Weights of a small image flow-matching model.
Model: activation squared_relu, patch size [4, 4].
Training: normuon at rate 0.0052, 5200 steps, batches of 64.
Data: trained on simulated fluorescence microscopy of cells, 195000 training examples, 1.7 epochs.
Rows from block 4 of a small image flow-matching model, named by matrix and row number. Rows with one number belong to one neuron. Each number is 128 + 24 x the weight over its row's rms, rounded and kept within 0 to 255. All counts start at 0. Numbers have three digits each.
After each neuron's rows are labels from the 100 images, of 14976 (inputs lightly noised), where the neuron reaches its highest value: "responds to" is what is common among them. Only what is clearly more common there than usual is listed. The data: simulated fluorescence microscopy of cells.
# fc1: MLP up (model.blocks.4.mlp.fc1.weight, 1024x256), inputs 0-85
# fc2: MLP down (model.blocks.4.mlp.fc2.weight, 256x1024, transposed), outputs 0-85

fc1.688:106132136096203110181150130122123130089172077155154115147130127140080135127123149111086122152110114141099115125139105118170136134145139083085150139143141137155128134145142122123130127142101112157112118148153132174147110149124141118177144149159098181128116147
fc2.688:159078145130131133099130114106163103116120123101117107126137139148100164133077114146115095090142130146139134107164118178078110136079097152124124114108085134122110123107151138144119129156152148129145153161106156093107155153132120148096100101125123093096140087
responds to: membrane rim

fc1.153:118104117127118131097103161149186123138129139134151145162132130107116148129103167144144137127133132150110142134119124146085082188104138116082115155156144140122137105139106142155123145136106138133151083135142163116138171126103146149201139122169120098134110113
fc2.153:136141130124163167131133107134090099141148156162151159065167166140152134137155095112108113135144149122146125152118088110153139105125131155159111098139142093117096126132189162093145151125152153115144145134092157102127132149145100133067138114133119106119131116
responds to: smooth cytoplasm

fc1.271:113122127151103156142134130132086125104123095131130123135107183147181136132090110091137091104121157176088103166136138132090113127136154154153165112128114121164076111167166133098132158095111146161140098133136095114150120102093122123146177126170075120151156158
fc2.271:129152164144134136154096147115117134112163101113169167159107078108136157134128152127171113128140090127116155095111143152122176160136167104125095171107136089098155119130088119159131093112138099133138166130123159130166114139163138135158089124142123162144117097
responds to: cyan stain; magenta stain

fc1.196:158116139171121125161106131106098110150112127100147150104089154158144102142117115099147107079136110127114130145142140176117146097170106143129096100127147104164145124140118152111102190107112106134079135117174121110141077113100147119114140129127102094183102092
fc2.196:099143151070159119061125159122165122127083100128108143138119135121160135103129117099154142160116193109133141124111171112111141130076119143132150121148105116131120147141130133155156080133174131168143148119099169161142150144158143089145134132168167143089169145
responds to: crowded; cells: ten or more; red stain

fc1.715:113133108135138131165128120114129144078101115150140149146104133095182132129084115123175139145186119110114134167117192104144126130122129152114133077106066084135115153119131128171129101088106073149111143073138118151084117133102099128128156147131153123140147127
fc2.715:100126122117107129122131118118150112202123165128100124092160131157070102103123109121102131122076136137140094136106119122130117133110092123113080135110134158155135057160102104102132137159151157117163106180154121131147167123127167131106092122148102123115117150
responds to: dim; green stain; membrane rim

fc1.731:077134135160174155084144144083143144129139127115159135122098126122122127156126117127115134152112114126103112120105131122119150142130124132123125086140125136124091128140146136112101129093134129135133140120098146138125180143136149140112077082118107136168171152
fc2.731:125115124121130150142108125175123099120143084149124087135183107156126132134124109121161160124157133199142104156168097136116090144147117121108125131124147102103139135103106114160129093130120137069101139106086127117116053153115145131123135104138172137158064110
responds to: membrane rim; magenta stain

fc1.26:078197135161099132117136130159133168105115102116120145110130134145110110080135138101168132136090116108112140143086127122124129134142076110111125136111139116151139113157120117101137124102147132129112141139097137144143153103124171173142106130122122075109169176
fc2.26:134098124088173120134076138116140080133124130131119119125116119132112115160132097144109120122152106124176092112184149149134139119114145137126130086167121126114118104100158135130137152180064114165143164113148109120120111124126103150140150074152141190123102073
responds to: fibres; crowded; cells: ten or more

fc1.325:136154119099155114139131131150120117136082145146138151153131110122121131091147121143116127099096126103153119162138135163104110119117107106074087151120130117131133112152175134150124102129123133102159111118131173110132133161099118110127128122149143115097111110
fc2.325:109119162133103138172092158101132094105167116111118090097114132147136137104097114078124145131145125147125195193098146099164149097117166151124149130100136132131108091091089160119128168143148136176114123113111117167105123105145150139117151099109123101174128146
responds to: smooth cytoplasm; magenta stain; fragmented nuclei

fc1.186:086160157100146162141129130115136100151084075138159150117101147138162131117166112126148123110072102114145134144142117146120124122144128108125105142179180163138128148133106134149111183160122137116131136122100171064132143116114121142094116141159128115126114098
fc2.186:197141106123124129082116108163111102086134156168098118086183108123104140150090106169148104169145132134111132095111160147110140125087105144088149127127109114121129123115122130116100129110122104122101113139132124155176164160121160126168121093121120123116124192
responds to: membrane rim; few cells; cells: one or two; red stain

fc1.292:150148106145148159122133073143122142144118125145130130171105071071109174116110139178111144104105133131126091123145093129115081136086141131131121121104120124106148130131139149159129121152122078154088153169123135147142138145120121141123098119123128117120128166
fc2.292:082128163125094100161122112136108124110148138136133125104130151161100074132149070076133127159126112113133171153101165137140133101167137149064132108137094125158156146137136132094136105136129155118115092118113131124100107102104133076174092144095135142156146108
responds to: yellow stain; membrane rim; fibres

fc1.114:178155160097095127104104136126134142151140150128076120082118133091156156102131103124157173119091134151100136149142113127090109149100126139097087139143098186128122130161167106152131131128149141103114117136164182119166124111148121127137160110156142120124081116
fc2.114:087138088156093116160133110131128098114096160054109076183138115154110098156147169148110108132162135089141112081117085193118134138128131146137171097116158141130129152111078112127144123138130132130140152158119102126149114123143098093161107125123119119108123063
responds to: bright spots; magenta stain

fc1.317:144139129111145172101107127110091119060145152127115109095094146136122101106077143123097118122118142138141151065140136119161130140153155120160118135131137174103111120127179118143136112117118138107121121074135085163093142135142096161127109121140169148089107154
fc2.317:128139142135108079143121182153155078134129117158138146121114099109155120117197102132128157143143152148145092181122152152099117179107122131108131119111142091161130140135102161134137178126107096104105098164096144133112172110108150101124101095126110116135147113
responds to: magenta stain; ring around the nucleus; membrane rim

fc1.7:105111162161151142142132145065157093139142144150132156110131124110150129100121135107127133102167094126173131123105125122113127146094141137186112140094110093158102185146112115120142149177127135132125105143140115140149161119128131153132118090134174101130123112
fc2.7:163103132183131132175143137170102141137155127144155137156120153107097151107158104120165122093124100117114081110135126119100146060132125106088121097137131102132133158124113087181086148104138141129126126135114106081114128131139144160154130152120133147111144103
responds to: out of focus; ring around the nucleus

fc1.399:174123140168102128122147147156120131102078118120136111122153161109145121108116131092100125144126127133129131131114161163147176146133123091121114160127127141129138118123112163186095083103110116117120112141127125154174086076067150132140099129174153149132121149
fc2.399:152129096156127133111092149142141121121147173118128142154120133145117147132154138095161127154132138132145128139143106113104112124116144176139126103117123106125106148110188120137113121098137110144124154117114137074182123086191134116160170144110095131115125124
responds to: dim; cyan stain; fragmented nuclei

fc1.674:061138119103102162113126125123121113115128087151092082146114141136155136114126114109127106109143134139093134139148159157120131119103115083098169147150105121144094145156134117173130182128089139155121098147117121084115129149124118107158189115117183109112108129
fc2.674:156107137159132102124103111103117113149130174093147173126133108150129124084123137144097163158121097125108140129109145109126156095140130123113138118138169108113137146094112172098134101163152094093151146117169133154124111144110148096118135097113084101093146125
responds to: fibres

fc1.703:089169144136136124139118138123130158110147141140178166143107098128127109145142104140157100153106115108150155153138129090110117159135141152133111145128134111152140146145151112138130174179097083128127076089117110123099129114118165157121156122132114140154164113
fc2.703:114128144166118163124130160122082148141129158099092115121126123138135099134152131147113095143114133162155123127117070144118172112138103098128102119146117106122099147132101098105121087097131140122138143121184121123107163121087133119147136125115128141087126127
responds to: yellow stain; fibres; ring around the nucleus

fc1.70:121140142127147105106113147178154133103121113126133107104141085086110120112166159118119123163188112167079117128141128084140149133110152095168124136096124131102150153113103163146116127151126113153135124106157121090115123117164105155156118152104138141101168157
fc2.70:144146181156133122097146143129118139140122149118129103172112124119188103091113130132109136151138084110097164160112149096115111117110128165082150141151118047166100112132178070132151129158128167155136136097100129097126108126118147128118132164155106121147127163
responds to: membrane rim

fc1.588:115135132160147130116155119122125090100131136116125134094145119067108113156156147124138145091138121097082128144103108150114100123147125157125150130123137153104153116125117170113153146152131104131133159195089162152139124104155109115135118150148111107148099124
fc2.588:162117129110120116137128127115132140167155086110118130148144121164126114092087164141163096147119116098158110120118182137157176124095141110110127141134152108137098144142145104112125108136113139072120146119184101109132156139124177106136157080112129121130148088
responds to: long thin cells; cyan stain; magenta stain

fc1.726:113145104126157116087131109135133124142142140123113135156108110165134123135187128139155116131129127093141103144117142094138106118156115112108112095078122101155178102128126095121127156128136149126085126104140114198131104118124133156155140125103070143138195126
fc2.726:164112171114099113170146099173125105152129107105112063157178154127098127176122116126125120130135116142097135130134148143119120121098156113133157116185088123140123117104099137154131117104084124137151124145102161121135142130087092132148153102141130136112145145
responds to: long thin cells

fc1.685:154101119117098143153103088135134130173143119118156085149126125137117113163155148158125135071109127116117123159103126148146081164117086087134125141091076142151138085151138122140102107124120120127137120099119118129110126116151144150145127089091112136164140102
fc2.685:128165115113153169128134119099155120119094126123117169132159150113160106140105134105105119150179134138157104081121157123129140130149135135094124109158161131125133148160157119084124095122112153154112113192120118113116129141137072093134137155144136119130089108
responds to: fibres; vacuoles

fc1.729:112131154134129126133191155159134061114120137142130078120099139138118133075093133128130145148158135152134114122138164093128089113126133140147126107097083110142111123118127142132172159163115147127126145113144125129127123101147144120092104106111129128122121114
fc2.729:122172118173135162181105097159122155145140078137130098134115148143130103148127088087128112139174156157114148162164142127120127115138120120125129132125150104105139144172138122119124098122091140148156133162137133140140107132160135133111137137117089120117106138
responds to: out of focus; membrane rim

fc1.299:121128070107132117134130114159141124151126098139136147151085138097122127136130129108128107188117124118110144137194119122119116128141176127112095121155107141126137123136149142091145090126135146107126163123115112121127123134133134111155110093098101118131151119
fc2.299:185157180113180095095123145117145159120125181130085119099109130137117145100106134181129124069146157152149098115085099108136117127125097120126166142146158145133134144146103112176095126139116111143098094110149153073124139159101106145150149112119148131120098168
responds to: crowded; cells: ten or more; bright spots

fc1.484:135107087154115165143129160117101105168119161140122102074152138114125128139125090119132137106160090130136115159157107140132107111088151095105106161139138155123140101145129118078162121124113143096128102127149155101129121081106159150141133130151090170117113142
fc2.484:067111137119137134123118132140190107150181110137158157155141112083137096152137144154184114133115143119120093112108147118156145153125074158107103128116132111130124145116112121156071120106149149187108102136127100126137139146129135107176118141076199095113143157
responds to: cyan stain; long thin cells; ring around the nucleus

fc1.40:140126178117176106150129107114132115135129128164112122136093128106087095089087130147138160183124141145149114143119104139130107166142124116181126109119085148111117132133124147148121100122117127131129103152127106138123159125146152124113145100134076174168169135
fc2.40:110137083146129138136110127151124140101117128103113190102141116145145109131123138105123137102147116128137130152095134142112143081124088113104127128139123152150150107124211128142131093136113107127117105104116117149137140129169121104135124117142132126093131146
responds to: bright spots

fc1.506:134124122123139145105104117159154115124160118131123117145126084142178124144079131152131143116111114159156128120135133142131129115165153163134087139121102098127103100096152138103095137156104099101135131090131137164120086184143105157145135135095134117121149123
fc2.506:103167127154110132112136114098126136144095106145116143178098157138091138118163093090112104167107162084078126154118165096102131128130108111112148117175120147185153143144119160139125110091120147164125112142114087110153131045164182092116097132155162158141136133
responds to: fibres; red stain

fc1.158:111158150119155112119139117163108146167133072139094117128127115131196144123131101114125119094126166152113111123112108092156105137081129144097136146132137145124142155100128094141126114132142114132157091096147153118129125148116141106108093132176097097142104133
fc2.158:139125115133113121120133131093133156095067165118169121132121118122105111142114102155103120154096114123124156115121142145088150115175127101159161122162121101121130132151156131132133127147104140110106116151119149136138121159138109115095167131105191156087158113
responds to: membrane rim; yellow stain

fc1.95:132153125135120154077101153148162157159137148097153161137150136098130149102135137130186125088146116125093121082123140088100098162122139127129149116130113115136118159134127122109090155096154135122134104138119126117153150063103120114128122119135136145106076110
fc2.95:108132115145146129189125119109098066132077119160094138077076138164145134156108139122174112152146111099142156148157160126117095101135122158127148076158106121121139090075130146131129148174139103125102122121106107142118150155151117136171140095154136165127102096
responds to: ring around the nucleus; dim

fc1.718:080123124149069117124141147094096134144125150109154184073125105144097114160148113134132155111173132152092168134117127185125082122099071125129119100118094124121080104141127087077095126063129134106110139097119137171170160138156134129136107104130150155125096124
fc2.718:164142116120172107149130081157132115158131118136147116164107182090138160104094129150112110147117134113108116137113102122113160117120156113153126136158144115147141113098145139154158134114097102103133128128126133108117113129082135107112146136155077122150119146
responds to: magenta stain; ring around the nucleus

fc1.36:109086122132122168136122115102131113174097110122060172140133109125110145125117081121147117081130125102129113076129117115116124124140149107142122142080088179139151129105134123116167116144161126109125134132095099183119141155139142080162110121121151142145127165
fc2.36:153161104107117089102144107130116158102154131161170136169152101107115127136104147140109151132108128150091104115100139124160106103114138108141145103148103063148151105174143096098090156149099146134137128109108113134093093158125085117151146091156118128091131090
responds to: membrane rim

fc1.425:143133123148141175149085106126149143121155128137113147106119136150114116202130110113106111107166123138151136120094162106083134132124166106113133154119139101151102120142113163147099121095127106131120117086098151145142118119145171147141136173122118132090146142
fc2.425:116123134091080121190184159126120090143154147079105147107160134104150147081127119117133140146121160115146109141125094120158123130143122133123100100128112156094171112119103099128129154109154087116105157158137111115131154114124113128112091092129151137149148097
responds to: ring around the nucleus

fc1.752:108122119139075107152108118111123146147094116145115110124167107123141093139163109084121155107119077113172124111129137124113146151152129109154124153101104103130124162151137125128143121111156118101112163130128143125130092103147084132121091172075146138124119089
fc2.752:173117167157104128150128129132145081111165128108143089106125124110120118087147121117103103131104181112121119154126119130134119099130118130097112143156149155151090093160092112123134152144095135123164128128157122115149135161115141138120157111137113145139104087
responds to: out of focus; magenta stain; long thin cells

fc1.669:162138108105147123123140092105109157081147160187135159136131151139141132139164133097144111132132130121146122154075115152159131108150154140130090148124106142097118129142122120147145120136140081134118130151172147135098153101136124093130080124136070130128127167
fc2.669:098129154146098132141097139107101109149137140132115101130164120134090166114125121091116155136143134121133150128154089070132145091128140129165135115121165161135103140117104140119151176102169074106129154129102113142120155127132134138135171094126118100126124163
responds to: long thin cells; dim; crowded; cells: ten or more

fc1.232:153158130088165162125119157095166126181147138085137100103112137119106122102146133134106118121139104114133145140090138115144123141106109115125102106104111085139152060134137104120152130130132148121103129122089096115124124139140109105110146141101129146110083122
fc2.232:087082147176103113145154095159132098103120122160114110156148146117121111146069110122133081130120193119143153146148140162105127103152127144096141127159144143125117184115138148156124107155104100119136134106150159116133132119105141144125119113161128130104185119
responds to: out of focus; red stain; smooth cytoplasm

fc1.357:125118106156100107116131128125168157146132106151121100107125105148110156101106118147127123117141120153142107106119125117101121110131113118139095143143150114135149106091128155141116104146122179157143134107164104108132105132103110157086170187156138171154143161
fc2.357:123134139145142099129105104108148109148096148096118139134148114129091113105167207118111136122130142125126098135135131149139135148114130135169145091117128145160131169139127115110120158104084110120141093150094139136124161095129104146148173134109122100130142126
responds to: cyan stain; membrane rim

fc1.16:100137148117102104093099120150145196173099129135132109097124127158084140143137131172171123114155136165127133154111112168117134103130113168125141134123065087153133143127138103137107165122110143102090113142118136144109113080142122140140127160162139133159104151
fc2.16:128128085152145096105151133121135055071154123091132148177108132098139140153121133070141122129134141079114138108151161117133087124137147109145116116150164142125148154121135099135092111141115118126167150084119095144094134156088136096124129119128125109112135136
responds to: magenta stain; membrane rim

fc1.413:157114113159095104149149110163142148121149088123111087141124098115125104142129121062140109153134131097101128149096142113131083074098136114126133123158134120129094174180046130131116154157119107135158149108086113108118158087150156105141152124124143130140132134
fc2.413:108114097111158116139088140129162107138172100149149129085110148126160149132111126110115105099146157146126102132153114131116178150121152117122088103119089126115141107118138147098162135121150188136082119118141138157144154142144099111122145096110118110147116104
responds to: long thin cells

fc1.514:108157177133090121115148113127171081173143147100138138104138110096113116167139139136128135120101099132112138128147127146094096104151092141133092102144113135121107168107153120146169093161139118117159138128154137127126151136119154117093157106106148106150141154
fc2.514:147114130119188129144134142116164137107096092123101164161139150138110167135119121135105128153177133143098165135144125149124102142115119167094121168107094154153154092130100100139147106149116142108123144158103116164102105126118119156181102143125108113098129116
responds to: fragmented nuclei

fc1.508:185095124116163104153078119157120136141104133119139154149107171127117075121196118123132158091164111100087107141125078086167132155139124099153145158116127099136150131136161177109107150123174115166115149170124113124137158112119148103099117145120125097091164130
fc2.508:079123136096143133165168161113138153101113158139123115134158093119119152140076113106141111121089122127156153120118177137081122089163131146127115101119113135151087154146122128106130124119106095094116102086140175114136123131139140121142134113123127166163101094
responds to: magenta stain; ring around the nucleus

fc1.343:146121131130118158171137103124144116156090117113150152179123120098174127096128152107137116134134122170110137154158116152130105115147170130093114123103187140123117104082098158150155165117115112173129087153127111145128115148112090126124134122137078106100103138
fc2.343:137118151111145113114116151129143133148173120128104121109152140111075110151137120126137108091105173130133140138137147110121153139117100123106119125151113106153121125181139095129117119163114130124089126116100152097137120084101164152090121140136156166149186120
responds to: cyan stain

fc1.526:155105158160090113168163102140114123117100165191148145105146140096160096130116142094101140158142152125147097082137092092066098125151139129116141114141168141088101165114151133105155105102074107144121138113165140146090116121098125119105130184157140117081156124
fc2.526:092144079121161147105105125121110124101162080076121139110129136135130139116141098145108095105139121121136159154124142160144157117136111145126123144146111141126136111208106159111097113123153128105099151137104101152171151129174110120135139072118127121155135138
responds to: long thin cells; crowded; cells: ten or more

fc1.553:119158139116134113156102133070142137132120180122155085154119103093125103115110152101111140122140118160126121146164114151118126127045144128151145109184129180122135102107111120092120166163103161131106157176144124171099163120168147129148075120073103108142124139
fc2.553:134081111114139126145142157193180124162146134137137144142119161178153148092116130123118136150112146113141137143133123116132147177166141141152118110088126102156133158097157121168130140100107156114129100105108122111150114112128149133131146141148138084136122100
responds to: crowded; cells: ten or more; membrane rim

fc1.501:120135157132140129121137073194134127149122143118102086173147119134093120138137108126156149109167121062141156101124149175136117113105145162106092115150154138128082121165135144152140132096109140117148131120153142133141074120147162155159143094108099125112137125
fc2.501:115127139132202121147145148095136122140097090130120168108098136151151112149143148125129113163118123132142121135133099119124154113100126108101114114102165125090089107138168128146110149133137149082118191186069134082137128109113133134078120149150157092152102148
responds to: red stain; fibres

fc1.39:125099147092145128157121071128090164106109123093109128108120125156072112083136144093091142136136160127198139143101138130121133142119126158123114143132117132116078146099155133094105117128122129130127066143167146129134167107126134095094171095111093153084128121
fc2.39:136131121127138105125147117098134140115109159158112124146121123121138175165139126124095187162164122115099094111118118169074128102107134127138142125106116129162140117133116159139153189113159122123129184091121113066130101096084098127099136158151136120105110135
responds to: red stain; crowded; cells: ten or more; membrane rim

fc1.753:094156115133130153155088163117141099124152119126119125185152139130139134157146099153137098123136118138118159117126134153107127134125152085172098137118121184136107135095104123121091123105097153100153142166127120127137132095141117115112134115139141160067166129
fc2.753:138153126089125106113145113103100141130135160141185138070129121126109145096124115096105136135106114146137131118137093124121161115126119136145158119124141107123116124170120121110109122151152121158092091103140135163130094164103150145131144169146153124099114163
responds to: dim; cyan stain

fc1.542:112156155139098148127160158140141084125120129094119147095155144116091104109129157117154153114157130079098133114154139140135117126093128129089149103141044110168144142168160113100132174084141106118127159138116119151119121132152143158086134121111078082093119138
fc2.542:099103150155124109103090076123112143114106135161137122170119082113133156140108107147111100135100154157142102174128123114103130129123115143143121141126159118081090103076088140159136099169151148139140092116145117151151155103116079096141124101124143139142160117
responds to: out of focus; cyan stain; long thin cells

fc1.516:138137126140084130120154140151129139114150096077152102107138137104158154109095163146133069116134105092147121091098170110086107104127122127140121157132126104124138155134155134118130106123134213135114125151143120118144098151137127123150130115133138086127095166
fc2.516:160106144140129119146133158121126112155079191139086156134103099127099090158138090091099158144166166165109145154154081146156170162139116100150130104131114102172168147149143112183128140100126106144131128129096130108139156053093122145121115125100136166092131090
responds to: bright spots; magenta stain

fc1.614:116111123109109127145115091170132121095138167121137087107157127149134097125123114091126126144103140160092125133127137107120114095113138120114154104148105184161110150087122103130159153070119084112164091158127147175103159161160097141143133125113135119155141135
fc2.614:119142122129137148083095170087153156135135079098130137114114131109134147125142131145113137144107129091177166133127099138134124164124155144158113123138147104103177087154128173138102139178109186146093170133156099099164117086102172122110131113138114104111125119
responds to: magenta stain; long thin cells

fc1.499:086141149137106133143142119138112124168119094117162132132168124134099172131089112074105152094142147165153113150133098128135143094136141113134163143152088107126128110115140140161104108161142152140050084103114130130143136083067133130110118105106109164144085177
fc2.499:125101093112075116140110130145113106130111158118139114099072125117108120167105157150149152124149148124092111118094090155086141129065121162209099143149160166122156151103138103102107109156112151102146187151121131105107151141109113093142121148138098143152119106
responds to: bright spots

fc1.59:143143114096151135135149101108102101146123167154117143130113106116110092138127151146138116138159135115157188129135129128103111133114148085125142181115119094160142122125121099135117132131142146129120125086138086126162103137134102130111188150108153146141126134
fc2.59:110110168139105127100088092149147129142103090098127135162111125116114174127136111143117143113096148077114080125156134136136123125118111122107119085166152120122131133147103151136117155083136107118151158133127152097107132114132145112130072107161114143127087109
responds to: yellow stain; long thin cells

fc1.665:137165091113138050146098123148124093075124122102136092125147172135120138086152146105151095139125113108128142150097139125119145159145111138067147172140148128153128109113113126116174160141110186118150156110118130146084122119123153114095134111155119119135133125
fc2.665:087119120141120176124178147124163176143133121161136169133144080140166136176114145118148160123161132134133109149109127121136106124134184143145128084111100133132125168126140107158109109109142087111116137143127190110150145138120166119157104146117148119134101150
responds to: crowded; cells: ten or more; membrane rim; red stain

fc1.269:143134145109169096144145112131141084134143144126100106118148117156134126119126102153135147142137118102115146118120132178093147173095122127056100112128148099136139152126175109081124120084130117114174117157120180128122142122150123133141128125135137108088116134
fc2.269:107163119137157151192123120144141171108106100086151154121122190142145090107132134100085121138128103125107110154153124107131107078153113148137130132135104175155130128135103178180150179171094129132071107111135102124120128110111140111130117131148113131127154108
responds to: long thin cells; magenta stain

fc1.600:098122155150142128145108119121126090124096167159150163125124122119112139169098144130124112160154074105110151146128158084130128107181143111133132108148123117139132145133139194090112121081083108121118150113118109121066146112116129114122151100100127126103163134
fc2.600:138117110121151129123134112113159152133138090090118107133124148140142134102125090153131158101176135142116099124185093186099112154075114140150150132123160145126141118098130050153139113137151127140147129147126164126159107171127123154104110104145107134177138126
responds to: cyan stain; membrane rim

fc1.83:143157150157155109168139109136134119173124118151164103154102113104109129145101147133084115160125096132185174116133154110151139112133151091119114103145096137138118087086112097095123066128119087141134123146099152155125160142123165126105123105102111088174091104
fc2.83:101124150131100215141132118120157145090150107133130122110178103117143134117145139162124084113169121145095135168083159157153103159147105125085142134132162134107124156139133105123087164109096175102170111097146096153078116142147101118123139123108152142122136107
responds to: bright spots; dim; red stain

fc1.417:111105158146103131123165137116092084089123127108144117138175110143104098124102109126111104151136093118147126153096125114115131141127139105123073146075133126123130130111126121136141139134151149103107106127073128167170090123117138097147129117141110088121116191
fc2.417:107109131080156100139077107155147139159152106156122110110085113095126163122146112084126141076123161141115155117133158096135141140117125122141123116136099166144090121159118114115134116121116137145190142112180142088095140119134121150119146126128142151071112093
responds to: smooth cytoplasm

fc1.403:129100155133109147148164129107081127195122105098114138121107102110091143131121142113128126103134062145116158116136096125127103119111114115118140118153141137150114153146130126137144156138089153132149129102131132115141161148137125118122120145107161117107198133
fc2.403:134104141155129111104142116135138162114113146133109130131180168105100133113139110103137127128113184139170155121106138134147157169181139140177070155137101123104116121107105095122062127122128158165168138143156100150135170081117104139106132134130127134138079118
responds to: smooth cytoplasm; red stain

fc1.46:110122122106132126127117120096134107111050145119159112145137123160117126165100131144170144178162145131120103163158159126126126138178157158097125155116101106146142138097128127090111114111099176134151101114116142150137126128157121124084122114106097118135147076
fc2.46:102162166114120114137152139178129114127161131137160137103088140142143129102153135167145111119081097149121115089117118122142116127114106133151114121195134119121098148126148119133161107118140136138109141133159105125105124112115120150179134122154161111101089146
responds to: dim; membrane rim

fc1.372:137128167129130137130126101137174154151147105195149075095142106109111179152084130168124136115111106142095123172114129097115152110118122106085095107173131141117157119140143121161177149128094124149122113121131121129192106092141125165138116083123144141136129130
fc2.372:119117125098117126113139106081115111106137161085100184143110146122146105120152173129154121149144119092191123094132130196141143134123146124162165138090132102145085124094131164106075122106132097134122127122087175150104139143127129139125150155177123108080132106
responds to: fibres

fc1.100:095148092149142168095097127158156129103128153146091103178152140137099134106154118117137106098108100143126130125120176108099145132142134105132129125085130113134092146131163141129146126121079150120170129111156143122152133072141132145151121147061107115127120119
fc2.100:114134158147085108139119135095134127119131091138145122116069178137129174136104133141117110095105127125091134156100112095110163156139138126136111131133121170190160132123147156143175111124127119136110151112077133104155141151138119111167200133144144107131146112
responds to: magenta stain; long thin cells

fc1.495:089140141135149097126090137129144129107160126158140109124119101107114106131107141123169116134171106151132065125116125141104121149142111166141094157142130145110082097103145162122112117136160126139131110126119155147139091154163120106145158162124109062108128113
fc2.495:137079135118131147143162098106115099151135122146129147114122162155124131130118104169134126100105121138100146113115135144140123089136175101136145094119098090123118149164111080121147125090123088108140163100126159117142137118144137142117118124155104143142142154
responds to: yellow stain; bright spots

fc1.734:127076151173158136137126105106094099154116131116149129125163106140133112139127128132124134116136166141129145130189124151124153104093088158099098099092109089160113144121130126137073114131155117145138149123116157104136081160156115201114134102097172132152120136
fc2.734:110118133111144140146098127122145160151124119119152123120132127127120146116096114118157080127128140130149158106102122123116080118096095098083119134160168086080163143157096139085163146100128149129143088135136138126136106106098207046145147121145109131139124122
responds to: cyan stain; membrane rim; dim

fc1.682:122068159119177127072178138161100142101109113115104156136173128117111106127163128103126088089137148134122105156120115124159119140086123121103082132171130178152119112095134097127157137132109121120134100102123130120130102123096104114115118137138112151085140114
fc2.682:095168116137110131130124119141164108134104104112124131120141117120134124102125118179102177118111154108175126096095183112095120166147136091160136123125087132156150123138137122162100096103153139173107125147085148148142107115100158128146118142162180129120100128
responds to: fragmented nuclei; smooth cytoplasm

fc1.692:145083136157086127128146108123145088149095153151114141140116132140134157149170121056102127098107116181140101198128160076132123116147113102095107099117120119125123110162186161152104133109116132115136123148077111148154086146122146144136164144155146135082132128
fc2.692:073135149076125082115106122138138123076152128113138125139113108135113150148067135162128118139121129107107110048116098130106152153118093171182108144131124128130185139134076136119170101110163107117154115093183122122140139098090121135149123117119137141164137134
responds to: red stain; fibres